Weights of a small image classifier.
Model: 2.78M parameters, arch resnet_bottleneck, norm batchnorm, depths [3, 3, 3], widths [192, 384, 768].
Training: soap at rate 0.002, batches of 256.
Rows from block 3, named by matrix and row number. Each number is 200 + 40 x the weight over its row's rms, rounded and kept within 0 to 999. All counts start at 0. After the name is the row's rms in percent of the matrix's.
# short0: shortcut pointwise conv, stride 2 (model.blocks.3.short.0.weight, 384x192x1x1), inputs 0-95
short0.73,089,155,219,225,167,177,146,175,195,143,224,279,175,292,142,181,140,152,263,237,189,143,253,192,222,138,133,222,227,206,174,180,192,141,148,111,144,238,232,246,196,155,289,162,194,198,194,141,168,203,274,215,177,218,203,188,222,211,139,204,189,148,188,221,142,245,230,205,148,175,264,284,134,161,198,202,252,197,242,183,212,219,173,207,188,280,204,201,183,200,261,169,227,239,166,259,147
short0.74,087,121,139,221,182,309,245,132,184,148,246,234,170,105,188,233,171,152,132,188,248,126,171,143,172,280,251,193,161,245,194,222,240,167,212,223,181,112,184,153,173,220,202,191,164,208,239,184,218,157,192,151,196,204,181,177,267,182,206,142,121,193,206,142,207,257,180,205,236,298,94,204,222,168,238,192,224,195,223,169,298,228,257,221,191,225,249,187,312,182,181,230,133,193,200,166,184
short0.75,089,224,130,146,179,146,188,105,204,206,218,193,188,217,156,219,197,176,230,133,200,184,244,197,170,232,178,157,204,244,130,178,224,192,216,242,285,263,205,198,297,172,212,165,237,224,183,206,203,206,98,211,202,173,167,173,181,233,169,234,185,272,200,201,151,212,255,206,164,174,216,258,164,187,201,178,272,171,169,183,233,266,203,290,189,199,125,318,197,180,213,131,284,101,213,189,227
short0.76,107,150,161,232,292,195,173,169,136,177,172,144,146,229,193,277,125,183,244,223,142,195,143,187,125,200,238,239,183,192,208,225,213,161,242,198,227,248,223,212,201,239,322,200,256,158,193,217,233,115,228,177,167,208,222,220,194,202,248,248,202,224,152,196,154,207,188,245,243,253,243,204,189,247,254,227,276,219,226,205,219,203,200,238,238,177,231,213,234,232,288,187,207,225,218,209,291
short0.77,104,153,185,209,139,237,224,163,150,220,229,239,199,146,185,168,210,242,181,165,107,219,223,254,205,261,175,129,227,207,175,223,227,202,194,227,188,204,151,236,207,100,197,216,196,174,215,196,189,224,233,257,233,160,160,205,245,231,188,278,203,268,219,186,238,188,245,217,127,203,191,113,204,95,193,221,206,98,212,158,214,159,167,188,213,195,103,203,263,211,180,239,202,210,247,198,196
short0.78,085,203,202,151,152,204,242,143,180,220,185,210,195,227,256,186,182,190,218,162,219,197,191,226,311,189,194,135,245,89,162,259,159,243,245,277,170,182,196,174,183,175,199,225,166,199,226,156,194,172,149,218,221,166,137,292,213,247,136,169,150,213,167,152,155,135,218,173,144,201,188,202,165,169,187,229,128,175,229,190,271,215,168,157,151,148,158,196,151,185,199,190,255,236,174,174,213
short0.79,097,122,182,179,142,211,178,161,274,196,215,163,250,199,206,145,145,246,221,246,146,188,195,186,221,219,264,201,260,227,252,246,187,145,212,159,106,246,203,173,220,196,157,172,210,179,179,181,245,215,228,243,248,145,215,169,230,237,134,215,283,210,118,256,263,172,192,161,213,174,244,255,213,156,194,194,141,270,195,168,258,177,254,185,205,233,260,283,220,256,180,219,235,218,147,238,246
short0.80,107,223,180,138,137,191,196,189,175,124,138,191,213,230,193,135,235,243,214,268,207,224,281,204,291,248,134,177,103,172,241,196,203,217,207,199,160,234,197,247,201,191,203,217,227,180,232,267,133,157,187,256,185,200,188,157,194,215,199,249,144,248,256,150,223,280,72,200,207,150,272,229,214,205,186,172,197,186,172,162,159,214,231,215,181,252,184,278,209,193,167,209,193,249,223,182,184
short0.81,094,248,205,233,194,123,218,152,229,246,142,136,170,192,118,206,225,208,150,252,219,227,175,306,132,219,141,222,167,240,151,183,179,215,218,241,166,216,222,201,192,197,162,198,152,204,226,266,117,209,252,242,233,199,237,183,215,180,203,164,157,235,269,180,146,238,287,212,244,142,179,186,204,156,209,223,273,224,155,173,99,175,206,164,236,195,134,201,196,271,196,211,160,192,161,165,261
short0.82,095,150,189,182,273,195,202,230,194,207,217,230,173,212,194,280,271,236,172,223,171,240,203,189,185,142,161,209,243,270,252,176,219,183,161,177,213,234,213,201,255,90,210,228,193,266,190,329,204,247,148,220,193,150,239,231,160,173,205,208,213,242,201,258,219,148,219,201,256,241,172,194,229,235,166,197,243,210,221,132,142,180,212,260,218,156,221,217,196,137,161,104,135,211,211,286,143
short0.83,104,205,171,204,123,193,177,96,187,239,199,178,244,221,203,191,119,183,301,252,154,161,238,212,181,266,248,256,246,198,190,176,193,157,157,140,284,200,217,94,162,211,205,226,225,186,204,260,238,212,237,211,202,206,211,195,217,203,200,173,209,179,197,230,164,196,243,208,140,169,204,171,170,186,199,191,154,223,160,161,170,175,147,198,128,193,172,191,192,261,281,260,182,228,189,185,220
short0.84,100,244,186,192,196,239,201,161,159,196,168,208,296,156,185,232,186,222,141,201,237,152,224,151,189,236,170,207,147,272,260,232,268,216,266,116,219,206,177,180,181,226,183,166,215,245,145,172,228,136,187,160,175,160,241,176,151,199,170,205,181,173,136,193,192,166,149,237,223,219,161,244,196,146,243,199,151,215,194,142,242,240,197,121,188,105,242,163,191,257,140,197,138,212,275,201,155
short0.85,112,212,184,216,166,190,237,195,212,165,188,124,171,149,299,201,238,208,211,282,159,196,248,251,194,246,173,217,150,213,189,176,156,177,206,226,183,163,246,205,262,278,225,157,192,226,149,278,195,235,204,247,227,229,225,168,205,124,223,159,196,303,270,174,201,215,275,192,243,224,182,175,209,130,200,182,165,218,222,177,223,172,232,243,178,192,135,281,191,223,190,184,235,168,297,246,186
short0.86,098,183,226,222,206,193,200,134,202,280,186,199,239,183,185,180,238,174,223,166,173,200,263,248,110,270,128,244,221,222,209,179,155,176,162,140,169,229,178,200,199,218,191,163,262,256,238,290,197,187,164,251,233,81,243,206,224,227,181,181,205,243,210,200,174,200,163,260,284,173,230,197,227,282,213,149,272,146,144,185,168,304,239,183,246,218,197,223,179,218,200,234,217,182,217,235,259
short0.87,109,223,186,180,170,176,176,142,186,195,153,134,259,142,185,252,222,118,238,230,232,159,193,169,247,231,92,215,201,182,131,161,234,69,202,170,193,248,159,173,224,197,215,180,209,235,223,275,213,209,169,161,180,204,239,305,160,276,260,175,134,218,207,181,210,175,226,206,212,135,205,265,264,232,217,214,261,208,184,213,235,186,258,264,273,184,207,182,230,215,212,181,180,180,231,214,265
short0.88,107,279,235,207,221,172,197,181,192,159,158,125,237,123,117,215,203,160,169,168,183,122,181,258,185,201,134,189,251,174,167,161,185,200,136,193,237,184,233,159,233,136,170,163,211,205,235,152,191,209,190,173,243,176,188,173,214,284,238,203,206,188,186,209,227,169,271,233,201,243,205,197,280,260,136,236,223,175,216,210,229,174,224,120,240,162,201,154,225,249,217,203,148,102,200,239,162
short0.89,088,231,221,203,159,147,160,193,234,251,222,157,252,200,126,179,243,185,209,202,253,222,150,136,227,188,183,209,217,244,171,151,184,274,191,189,160,235,234,159,126,234,300,213,138,251,167,191,174,146,249,195,219,244,154,180,156,211,245,227,189,239,153,248,179,185,153,210,207,115,134,150,175,181,193,162,221,250,103,228,171,215,165,253,159,196,161,226,231,244,246,232,174,227,144,179,197
short0.90,092,218,204,201,214,208,249,209,133,159,202,189,191,241,194,195,212,230,137,248,199,208,213,206,176,181,217,107,199,259,207,174,189,184,224,170,221,185,216,216,200,232,340,155,219,188,190,200,173,200,193,254,157,264,230,100,205,211,306,194,210,197,203,153,228,246,220,201,188,229,276,186,213,227,196,190,243,207,203,217,193,217,182,181,123,156,195,246,209,274,220,204,212,206,171,191,116
short0.91,117,172,183,216,235,98,267,106,176,129,232,198,177,140,209,211,142,183,268,193,204,184,215,241,235,229,191,164,203,180,162,180,203,198,205,195,207,177,187,250,247,138,257,143,216,229,215,180,223,220,192,216,209,222,161,187,251,182,258,253,113,263,282,172,226,217,192,260,192,194,253,227,276,168,230,199,213,157,189,164,192,175,172,166,232,211,180,197,185,120,229,229,138,219,163,217,193
short0.92,107,230,193,206,154,215,250,280,194,190,137,152,287,168,174,162,193,257,238,131,193,224,253,253,177,229,352,109,168,225,123,220,156,233,175,178,170,147,197,110,173,185,167,218,256,227,128,185,127,179,208,247,175,243,198,256,207,242,243,215,199,206,200,214,154,165,136,191,234,209,163,197,155,248,241,126,174,192,202,201,248,157,166,133,213,194,190,141,205,218,228,153,205,192,267,127,204
short0.93,109,129,162,139,173,227,172,188,230,130,184,168,198,228,215,100,237,205,201,124,245,150,171,204,159,206,137,258,185,210,256,210,159,192,207,187,220,233,225,209,235,259,218,201,184,181,237,212,266,243,188,110,277,204,234,211,181,263,241,191,179,182,142,145,124,169,123,257,147,283,289,205,167,237,202,179,248,202,132,282,229,194,195,204,241,221,183,156,180,269,218,158,211,168,157,234,206
short0.94,100,145,182,163,234,225,186,189,182,180,185,184,176,193,262,196,194,179,263,230,116,150,195,220,130,169,160,204,194,250,240,204,141,223,228,178,198,147,197,229,186,203,218,89,161,188,175,123,220,223,148,209,142,213,141,181,188,177,162,206,181,203,240,167,199,114,206,243,139,170,209,244,179,229,163,171,234,264,270,232,167,173,138,293,231,139,192,141,184,224,202,289,231,194,266,208,175
short0.95,094,158,275,238,172,217,209,201,205,93,225,151,182,197,230,214,156,197,194,239,164,196,158,146,219,165,195,203,198,129,205,265,164,194,169,197,218,157,269,269,210,142,186,189,218,263,297,172,265,221,164,115,216,231,147,169,264,202,143,204,183,160,219,212,215,226,195,170,202,237,156,211,202,205,239,207,199,209,220,249,185,190,239,282,245,160,230,149,230,147,255,193,168,176,129,227,161
short0.96,098,210,175,284,206,181,173,164,164,287,151,177,213,230,133,152,210,246,219,212,201,191,200,195,154,112,202,203,219,263,227,183,227,128,258,258,155,208,141,214,180,193,310,213,189,125,213,196,85,192,274,186,176,161,228,192,134,189,244,233,184,228,120,231,219,104,172,154,262,182,187,258,159,249,212,214,220,215,236,217,201,259,226,198,163,185,180,188,170,162,162,215,206,182,215,127,195
short0.97,086,146,225,160,206,233,190,232,279,235,172,241,212,259,169,177,218,224,190,256,221,172,259,164,221,124,111,262,183,224,203,124,200,247,195,187,215,211,203,258,196,139,248,204,116,201,224,217,188,179,119,190,127,208,234,125,225,190,238,212,204,219,138,140,215,170,116,212,237,228,257,227,193,249,216,184,286,280,225,213,249,248,203,265,220,182,182,197,206,263,160,123,192,188,182,194,125
short0.98,104,167,216,214,206,186,194,162,111,196,252,247,174,218,131,186,228,209,185,209,336,144,177,196,256,199,226,189,137,216,122,210,198,194,210,201,174,212,199,152,218,234,200,192,281,198,155,178,221,79,168,167,198,186,193,202,268,172,202,144,139,186,203,168,168,185,187,180,171,175,241,230,242,207,250,180,219,145,139,197,240,167,196,142,184,179,248,195,194,176,204,202,231,217,214,182,179
short0.99,092,228,105,173,221,220,212,117,172,193,205,307,137,247,176,217,225,143,243,205,228,183,248,172,190,252,184,187,215,150,224,113,198,205,168,171,206,171,215,177,236,182,241,222,252,191,289,157,197,239,182,178,187,192,216,183,235,285,189,226,196,125,242,201,171,139,190,216,235,207,247,171,231,139,233,231,244,183,171,221,170,236,176,212,165,133,274,169,140,235,233,200,220,162,170,153,154
short0.100,101,174,171,137,169,255,152,186,223,188,152,194,163,185,208,247,224,230,207,164,185,243,238,128,207,221,239,219,160,244,230,174,150,158,233,220,180,146,176,170,197,161,186,194,235,201,162,209,197,172,163,133,159,237,169,216,178,208,151,191,223,164,210,268,264,195,218,266,214,176,177,200,203,202,182,288,167,183,227,156,232,160,267,243,193,213,210,228,193,235,196,174,219,207,157,242,212
short0.101,097,211,184,216,227,207,104,204,228,253,219,140,158,252,212,259,153,231,224,203,267,241,270,261,255,184,196,148,236,170,222,158,185,193,218,211,119,162,183,317,164,224,261,177,220,186,250,282,176,211,198,151,231,269,190,231,236,186,252,155,120,243,195,129,251,219,159,147,184,133,233,223,227,255,216,178,230,150,201,258,168,228,190,201,197,201,193,143,165,182,262,217,208,215,134,233,196
short0.102,095,213,227,139,195,233,227,245,164,206,238,55,186,204,207,203,165,228,213,210,267,172,127,249,229,208,175,175,240,178,238,196,141,177,138,256,139,170,172,132,270,179,200,198,199,225,168,197,191,189,199,223,219,188,214,168,184,177,350,151,203,185,159,212,213,159,209,204,151,150,153,229,142,217,217,123,159,236,216,235,180,173,177,191,203,195,185,203,252,177,209,215,210,247,218,214,216
short0.103,094,216,235,216,170,220,207,185,161,192,190,218,202,202,189,229,202,174,173,247,162,261,244,208,206,221,282,210,265,233,204,187,212,95,225,206,200,177,297,194,192,218,203,221,143,261,187,150,139,219,207,256,136,250,206,178,235,249,151,167,167,189,202,239,234,232,179,215,191,223,201,218,217,162,238,191,151,166,269,207,228,217,216,208,160,200,139,197,177,179,234,170,178,200,145,231,245
short0.104,102,171,183,157,178,174,149,219,166,246,178,176,255,74,175,178,141,240,187,214,221,161,184,154,198,240,185,178,150,205,271,151,166,177,191,213,248,233,251,282,183,218,215,184,273,189,225,179,182,176,205,200,187,117,216,206,232,272,123,200,195,259,164,141,177,143,99,216,260,259,218,146,203,287,155,208,241,222,250,172,224,203,218,145,180,181,221,173,207,197,212,155,220,169,150,158,193
short0.105,100,204,208,242,190,230,248,149,165,161,139,172,187,123,197,163,237,196,154,167,176,191,179,187,210,225,183,165,216,163,179,209,177,64,214,236,172,178,161,148,191,220,200,202,224,161,191,240,202,177,226,226,267,214,186,210,186,226,230,151,153,198,194,152,158,153,178,236,201,193,198,206,195,203,143,210,224,204,227,151,154,185,178,279,142,220,216,225,132,160,240,221,127,184,137,267,173
short0.106,103,255,185,211,169,304,295,237,164,160,200,185,182,196,203,216,215,200,247,180,198,157,163,191,270,207,225,177,200,215,156,161,208,179,185,183,245,264,157,228,134,200,197,203,207,223,204,146,162,177,197,242,157,181,236,206,225,212,233,153,173,207,220,144,213,174,240,242,217,260,146,272,152,138,233,199,260,96,176,282,162,189,167,145,220,257,272,218,171,203,201,190,210,162,161,212,276
short0.107,090,180,282,250,151,193,154,195,171,154,191,213,194,245,258,180,126,196,166,227,165,244,273,147,157,207,192,204,250,244,295,215,234,185,184,188,292,182,165,211,234,212,164,220,198,169,146,253,278,151,205,145,195,213,214,185,261,159,214,189,198,219,106,218,145,183,185,231,185,215,193,205,229,228,171,254,198,263,236,215,207,216,196,176,243,156,191,231,197,117,230,202,182,168,198,243,263
short0.108,097,214,198,224,179,270,223,190,215,220,126,213,241,270,149,206,207,209,240,170,287,193,287,210,218,210,161,196,229,255,266,165,228,208,212,255,93,200,176,201,224,171,207,202,247,206,300,223,157,138,208,181,200,213,154,146,227,177,265,185,184,190,218,257,184,158,230,245,193,206,190,210,130,172,172,271,292,214,239,209,200,231,219,298,183,242,236,271,204,145,230,243,246,224,248,202,238
short0.109,090,157,218,115,224,175,182,128,264,151,201,216,229,201,289,194,226,187,151,257,196,190,184,195,221,257,198,289,190,130,175,176,205,200,203,140,238,131,180,218,207,176,190,194,218,226,253,215,193,191,199,187,151,207,99,295,271,193,200,232,175,138,193,200,218,181,145,256,261,213,173,169,232,204,229,251,169,221,186,162,190,168,246,159,221,115,208,194,166,129,180,103,173,181,112,220,139
short0.110,089,255,206,185,250,194,209,221,184,213,221,155,239,221,146,246,170,183,139,172,159,197,192,230,167,135,168,196,215,152,184,238,170,163,232,265,191,162,208,280,139,133,234,196,165,210,232,186,163,186,85,251,227,140,178,207,137,198,168,246,177,252,278,158,220,161,178,223,209,146,122,206,206,221,138,234,179,149,188,151,158,182,213,239,190,209,135,186,194,244,101,181,143,225,184,210,192
short0.111,106,124,189,290,257,199,272,228,164,180,235,142,200,173,194,173,168,189,166,231,236,164,168,261,187,227,231,279,226,173,263,159,235,191,308,247,275,282,203,191,209,201,202,175,170,167,175,200,241,207,186,187,161,156,238,190,177,184,208,210,204,219,177,199,235,219,228,228,277,182,210,238,146,255,207,232,179,223,195,230,289,239,135,182,219,212,260,189,151,189,197,255,199,143,238,228,175
short0.112,110,198,198,110,185,260,157,199,275,159,259,177,238,258,335,179,216,214,179,250,143,154,182,231,252,107,207,234,139,195,175,158,135,138,215,222,131,204,146,145,198,182,203,212,161,203,226,171,193,221,225,149,220,242,201,197,238,236,182,132,227,163,278,239,132,165,186,202,195,155,250,266,204,190,142,237,144,253,188,190,153,182,210,139,219,225,174,163,129,168,207,141,225,187,157,196,178
short0.113,109,198,201,182,173,151,190,229,167,134,150,181,227,179,147,244,216,249,233,193,243,225,257,194,199,244,211,223,166,235,225,217,272,218,166,255,241,173,160,212,204,155,239,212,194,185,189,128,154,212,193,144,199,261,182,189,157,217,242,245,168,199,179,245,148,127,291,188,151,269,199,108,192,177,117,225,144,236,199,164,188,191,275,205,202,180,175,225,219,143,250,206,168,181,229,258,164
short0.114,097,250,154,172,206,230,176,186,169,273,208,222,210,215,295,199,221,199,184,194,196,144,181,260,171,189,225,179,164,131,136,166,162,183,145,195,198,181,148,211,252,219,201,172,167,240,198,112,191,263,242,170,228,208,236,160,190,173,153,181,133,136,252,231,235,245,118,152,242,250,197,258,183,154,233,106,173,147,170,175,125,258,191,183,178,180,180,175,187,125,147,183,224,197,193,146,209
short0.115,098,137,184,179,146,239,199,147,181,206,256,276,170,132,220,200,128,135,167,158,148,241,121,176,192,199,186,244,197,196,162,180,214,217,205,170,257,138,231,224,146,210,181,250,132,214,208,147,218,140,148,178,173,195,166,186,145,155,183,223,153,235,242,242,213,200,151,121,175,207,189,181,200,247,186,184,181,139,271,254,205,267,222,140,229,197,225,257,155,161,208,283,226,151,252,202,196
short0.116,109,260,202,208,173,160,124,266,262,194,217,259,269,155,280,181,232,253,197,225,182,191,253,226,189,229,185,295,213,179,276,153,248,200,144,209,132,247,183,206,153,243,211,183,168,212,264,191,180,204,231,191,242,163,165,208,225,202,219,189,143,181,208,217,259,187,177,218,225,217,252,252,272,139,106,176,216,207,248,200,230,244,155,204,213,215,247,252,195,187,253,160,239,186,245,124,248
short0.117,097,190,161,188,267,254,242,194,141,189,189,207,178,184,198,237,251,229,205,199,111,201,179,203,107,177,206,354,222,174,144,166,226,154,209,194,141,228,143,275,135,163,233,228,109,140,193,214,167,195,194,288,201,190,199,202,188,269,198,196,215,216,246,183,230,224,165,164,218,197,194,219,203,176,207,198,264,155,188,260,194,153,209,201,217,175,166,168,194,159,171,223,199,189,225,227,244
short0.118,103,273,224,212,230,207,200,89,164,202,235,212,199,210,240,220,237,158,213,182,133,195,196,206,184,155,217,180,190,195,229,215,153,191,228,176,155,157,276,142,215,216,188,176,120,197,200,183,118,149,92,275,216,155,142,158,195,230,264,215,173,275,248,97,188,216,171,144,245,268,152,195,243,143,194,204,177,160,256,193,175,199,190,237,166,189,235,235,168,215,187,229,226,210,250,193,216
short0.119,102,265,213,204,159,276,183,229,303,177,242,168,214,219,173,233,171,214,200,210,207,165,196,144,230,215,217,263,159,255,146,227,98,178,216,257,198,170,179,272,180,172,204,174,236,156,185,187,184,152,210,199,215,199,198,244,185,183,232,169,233,127,163,223,238,227,228,182,199,203,266,181,234,223,192,212,154,247,90,262,149,180,267,105,151,188,196,207,223,163,229,202,145,261,194,199,278
short0.120,107,216,142,162,174,134,178,114,281,260,181,173,180,191,202,143,148,217,194,145,199,258,208,224,210,192,183,198,179,140,195,251,198,177,234,209,216,213,222,165,161,231,172,199,234,180,213,146,253,204,179,156,215,216,128,163,221,170,151,168,256,203,257,203,235,158,221,168,207,252,169,164,194,158,260,199,206,117,205,167,184,241,201,256,145,187,151,162,69,302,218,186,274,240,233,125,143
short0.121,091,189,126,187,238,217,155,87,200,216,119,147,176,193,179,232,169,211,235,210,171,195,176,215,155,161,161,198,218,223,121,190,162,226,261,173,185,174,148,284,182,174,209,269,200,162,221,198,197,151,248,175,190,213,139,206,176,172,166,156,177,169,170,197,206,190,247,264,252,200,172,178,137,119,147,185,169,178,243,169,166,202,270,192,143,139,204,199,156,146,176,208,201,227,137,217,244
short0.122,106,193,223,210,210,148,158,184,160,155,226,162,191,224,184,181,193,233,221,217,188,157,252,269,184,275,184,211,164,186,153,195,216,254,254,208,151,214,230,259,211,225,234,99,172,161,202,200,151,203,243,209,211,213,279,166,207,192,233,280,187,214,270,241,263,201,240,179,240,241,232,180,262,181,229,190,186,203,125,299,151,197,219,179,129,195,200,182,192,227,218,192,263,172,197,241,235
short0.123,098,182,246,180,188,143,222,126,124,207,180,245,197,156,223,165,170,201,262,189,221,160,234,143,254,209,188,226,153,163,228,158,223,229,189,150,162,274,187,210,242,264,226,121,202,234,197,182,198,174,312,161,205,225,205,148,195,256,257,278,187,201,182,145,203,144,211,250,172,217,196,206,184,143,172,205,235,145,182,125,211,210,260,270,229,208,215,166,226,298,276,237,133,175,142,221,200
short0.124,103,144,311,130,202,150,242,218,238,206,254,252,224,216,236,178,205,159,190,180,221,190,247,200,169,205,193,171,223,231,177,189,235,181,204,142,165,147,214,240,126,163,184,164,242,197,219,172,211,246,225,223,161,268,195,228,267,202,100,157,191,131,273,186,184,168,284,300,218,228,239,221,206,203,233,215,185,215,205,181,182,179,217,202,217,135,225,280,189,191,311,164,225,204,251,196,199
short0.125,107,154,232,166,167,167,221,215,204,239,228,171,147,175,264,255,161,175,268,170,130,195,189,135,214,224,168,240,261,137,168,201,174,263,158,211,258,124,122,192,233,149,211,253,152,271,227,201,180,201,109,228,200,194,183,234,221,199,161,220,214,181,193,192,283,149,244,129,203,281,209,182,118,255,214,215,214,171,142,211,255,185,238,115,266,264,232,264,155,157,221,257,213,224,186,207,191
short0.126,105,169,189,260,297,85,233,267,190,204,157,254,266,160,260,206,210,266,126,166,231,143,147,189,204,206,164,208,216,231,274,175,153,206,202,273,241,165,209,183,254,130,181,181,208,224,264,250,256,201,169,189,179,159,167,160,232,245,134,195,234,180,188,221,245,179,212,208,189,173,312,191,220,239,217,193,173,220,205,196,174,202,226,198,169,145,137,177,169,205,190,162,152,170,181,224,193
short0.127,108,173,226,273,224,166,219,216,185,170,207,242,268,135,204,124,176,162,199,218,177,235,178,203,199,230,150,187,159,187,126,150,120,352,191,147,193,154,178,193,177,151,150,163,171,145,274,200,152,225,168,213,121,280,194,267,212,178,182,223,259,165,200,231,201,195,237,164,114,193,229,273,169,214,235,247,178,142,142,209,232,239,155,120,171,253,220,224,155,216,161,198,201,235,150,197,241
short0.128,099,227,238,194,181,217,173,195,190,195,227,235,157,143,239,253,177,257,235,162,262,162,321,185,174,248,173,206,229,250,263,214,254,223,160,202,199,161,198,198,202,177,219,247,176,268,183,194,267,205,180,162,153,203,207,187,253,248,174,194,121,253,224,121,245,184,223,129,215,157,189,194,200,240,208,221,216,287,223,229,172,308,174,179,250,188,228,215,169,182,210,177,139,224,251,205,254
short0.129,103,224,202,242,202,202,214,148,213,157,131,152,290,199,181,167,172,220,146,227,236,173,192,183,188,184,233,212,167,174,180,283,159,188,174,193,182,116,200,210,190,252,298,153,220,209,229,236,191,216,277,193,125,210,202,197,170,229,194,196,154,248,172,240,235,246,205,237,117,159,222,197,275,253,183,164,178,156,185,181,205,236,240,256,197,166,174,161,213,260,179,215,194,150,311,155,210
short0.130,113,148,207,285,149,192,243,240,257,200,255,205,221,147,200,166,200,127,233,185,180,178,186,180,170,200,211,193,198,224,123,206,216,219,96,218,127,178,158,203,218,219,178,184,191,169,221,200,219,131,145,201,278,222,245,178,155,220,215,214,144,248,261,197,173,184,233,200,226,128,204,198,229,200,236,172,223,189,215,191,172,204,217,161,227,271,194,202,225,201,265,245,314,191,214,141,200
short0.131,094,216,140,255,207,121,183,163,250,170,183,261,187,212,232,217,228,137,162,187,244,265,162,202,188,175,268,194,200,232,143,230,189,216,179,265,166,247,192,208,246,161,240,182,83,199,282,191,235,226,208,278,238,155,190,150,149,219,226,229,179,267,200,279,206,185,244,189,208,195,165,231,111,182,221,224,153,187,241,192,217,174,271,178,189,221,229,283,272,176,247,144,170,154,142,200,188
short0.132,087,238,195,205,125,166,237,122,214,279,151,166,184,210,259,224,183,159,256,173,228,167,177,176,131,146,220,174,178,189,169,255,168,164,145,155,211,183,133,162,251,219,261,289,205,208,155,138,214,178,154,216,138,266,245,200,192,185,194,209,194,271,154,236,187,187,211,230,281,163,176,217,244,153,165,171,150,188,184,207,230,199,158,224,134,202,290,193,169,205,174,177,181,187,202,191,229
short0.133,100,111,217,230,209,201,166,228,201,141,245,225,180,170,209,259,251,232,194,206,347,266,212,186,135,228,244,214,196,169,238,198,263,250,179,207,138,207,286,175,202,184,300,144,241,201,114,260,139,157,232,191,164,124,166,223,205,218,221,157,194,196,200,188,195,221,243,177,264,171,233,249,208,202,160,222,186,184,214,170,197,131,243,283,282,213,222,176,265,243,299,218,242,216,189,134,210
short0.134,098,182,151,130,155,202,190,187,241,180,240,235,226,163,214,154,170,177,210,158,216,269,199,185,185,127,224,133,212,175,186,205,137,208,185,216,190,166,225,135,251,160,141,257,170,152,220,139,156,140,164,247,207,177,218,171,239,218,173,196,222,169,235,190,203,212,188,215,202,188,193,240,277,268,110,228,178,189,223,179,240,234,183,181,285,206,214,145,218,192,169,154,161,234,234,201,160
short0.135,121,210,184,167,287,203,221,211,137,216,174,251,201,221,203,186,189,275,172,234,215,225,202,177,144,118,225,198,226,263,221,114,196,240,189,185,242,189,210,229,230,215,233,214,208,148,200,133,207,190,146,186,215,173,224,232,161,213,249,195,169,264,223,228,233,235,239,247,133,189,248,204,222,241,184,237,244,183,229,209,157,174,211,188,230,192,219,214,178,224,263,233,210,250,284,195,281
short0.136,102,158,205,201,135,216,224,185,235,118,287,194,241,212,260,207,162,132,206,213,138,209,119,206,197,222,226,274,254,208,213,217,160,174,235,199,168,224,188,216,251,218,139,167,159,207,191,196,201,216,236,266,210,210,185,193,153,189,258,193,172,185,244,193,165,200,192,131,160,242,207,160,242,176,155,204,269,160,186,219,213,209,246,129,227,168,181,245,212,196,206,138,191,244,167,250,207
short0.137,120,181,158,271,216,195,229,235,216,211,239,163,248,198,224,174,199,221,197,164,177,157,245,159,194,216,192,213,310,125,111,166,144,221,166,215,179,181,223,281,155,167,266,182,248,136,188,166,160,232,217,214,214,165,151,156,181,189,234,206,215,150,198,230,186,174,243,162,194,181,236,195,220,241,190,211,157,154,163,154,212,177,244,194,242,223,218,168,229,157,145,161,131,210,164,129,235
short0.138,109,168,202,123,237,160,161,179,180,248,178,191,168,236,232,207,243,232,154,229,185,287,254,197,160,178,177,231,199,191,135,180,204,152,174,184,223,207,283,173,235,194,197,261,204,199,229,191,202,216,211,217,199,202,155,186,284,194,198,172,217,215,189,232,202,212,182,184,123,161,201,206,134,182,136,187,256,242,241,216,202,185,189,242,201,229,201,219,229,175,151,168,182,109,170,232,144
short0.139,090,232,213,242,126,172,252,137,241,245,155,242,270,243,157,203,193,152,213,197,131,155,126,149,250,172,152,179,196,178,198,274,161,161,221,281,133,277,204,220,166,194,155,273,171,155,190,212,215,223,162,185,212,219,193,141,209,149,249,143,188,269,197,170,166,176,181,262,307,208,242,244,215,142,256,238,176,213,199,224,258,192,197,116,175,159,176,155,194,194,209,154,179,190,194,249,192
short0.140,106,240,200,238,203,155,264,212,191,239,161,206,168,221,193,205,189,235,156,188,223,220,173,188,239,204,243,137,238,185,232,170,167,140,152,196,247,190,234,199,156,221,204,225,175,168,179,171,174,257,123,198,171,225,149,176,111,146,234,137,159,120,188,211,161,177,127,134,186,239,199,75,171,130,175,174,194,132,225,178,176,214,202,141,254,214,219,165,112,131,175,198,188,217,148,243,209
short0.141,086,137,287,274,214,221,119,240,223,178,220,183,164,206,240,214,205,197,231,177,116,163,182,216,153,174,233,180,232,232,185,174,159,171,212,209,225,227,213,229,280,154,275,218,208,155,153,188,185,169,282,113,210,243,241,244,224,211,205,101,235,210,208,187,174,242,166,224,152,160,218,186,227,278,255,216,162,247,180,242,165,207,224,155,166,177,147,202,182,139,214,295,206,207,206,257,217
short0.142,106,215,218,147,237,229,188,182,177,189,200,193,132,172,185,173,208,162,196,254,213,251,270,143,214,227,177,197,197,203,226,263,215,243,285,214,296,208,204,282,240,163,206,205,186,177,279,238,248,159,177,251,175,199,236,246,266,151,241,267,169,171,234,200,197,207,209,163,216,177,223,206,254,219,211,212,168,265,179,231,174,197,144,241,218,236,165,219,176,197,210,218,213,222,179,213,142
short0.143,086,204,174,218,160,223,143,234,176,219,184,176,203,217,174,210,176,172,184,207,255,117,177,217,183,224,131,161,170,177,169,211,249,242,165,169,154,196,168,204,257,220,280,169,192,201,201,125,208,178,208,235,225,267,146,257,174,235,226,287,221,134,180,152,137,114,117,163,220,231,198,230,157,185,132,196,188,218,117,151,246,249,226,273,130,170,195,251,210,122,184,286,265,234,169,235,249
short0.144,107,143,144,239,176,206,202,176,173,199,119,219,179,215,203,173,197,153,229,162,210,259,201,174,256,181,223,210,223,196,152,170,235,197,196,132,94,214,199,190,172,198,230,130,208,203,212,300,158,217,252,213,234,186,207,323,169,156,232,181,255,210,139,133,255,184,152,243,290,250,198,248,306,191,205,174,189,205,212,151,233,255,194,210,202,231,111,229,224,235,238,233,272,185,194,298,245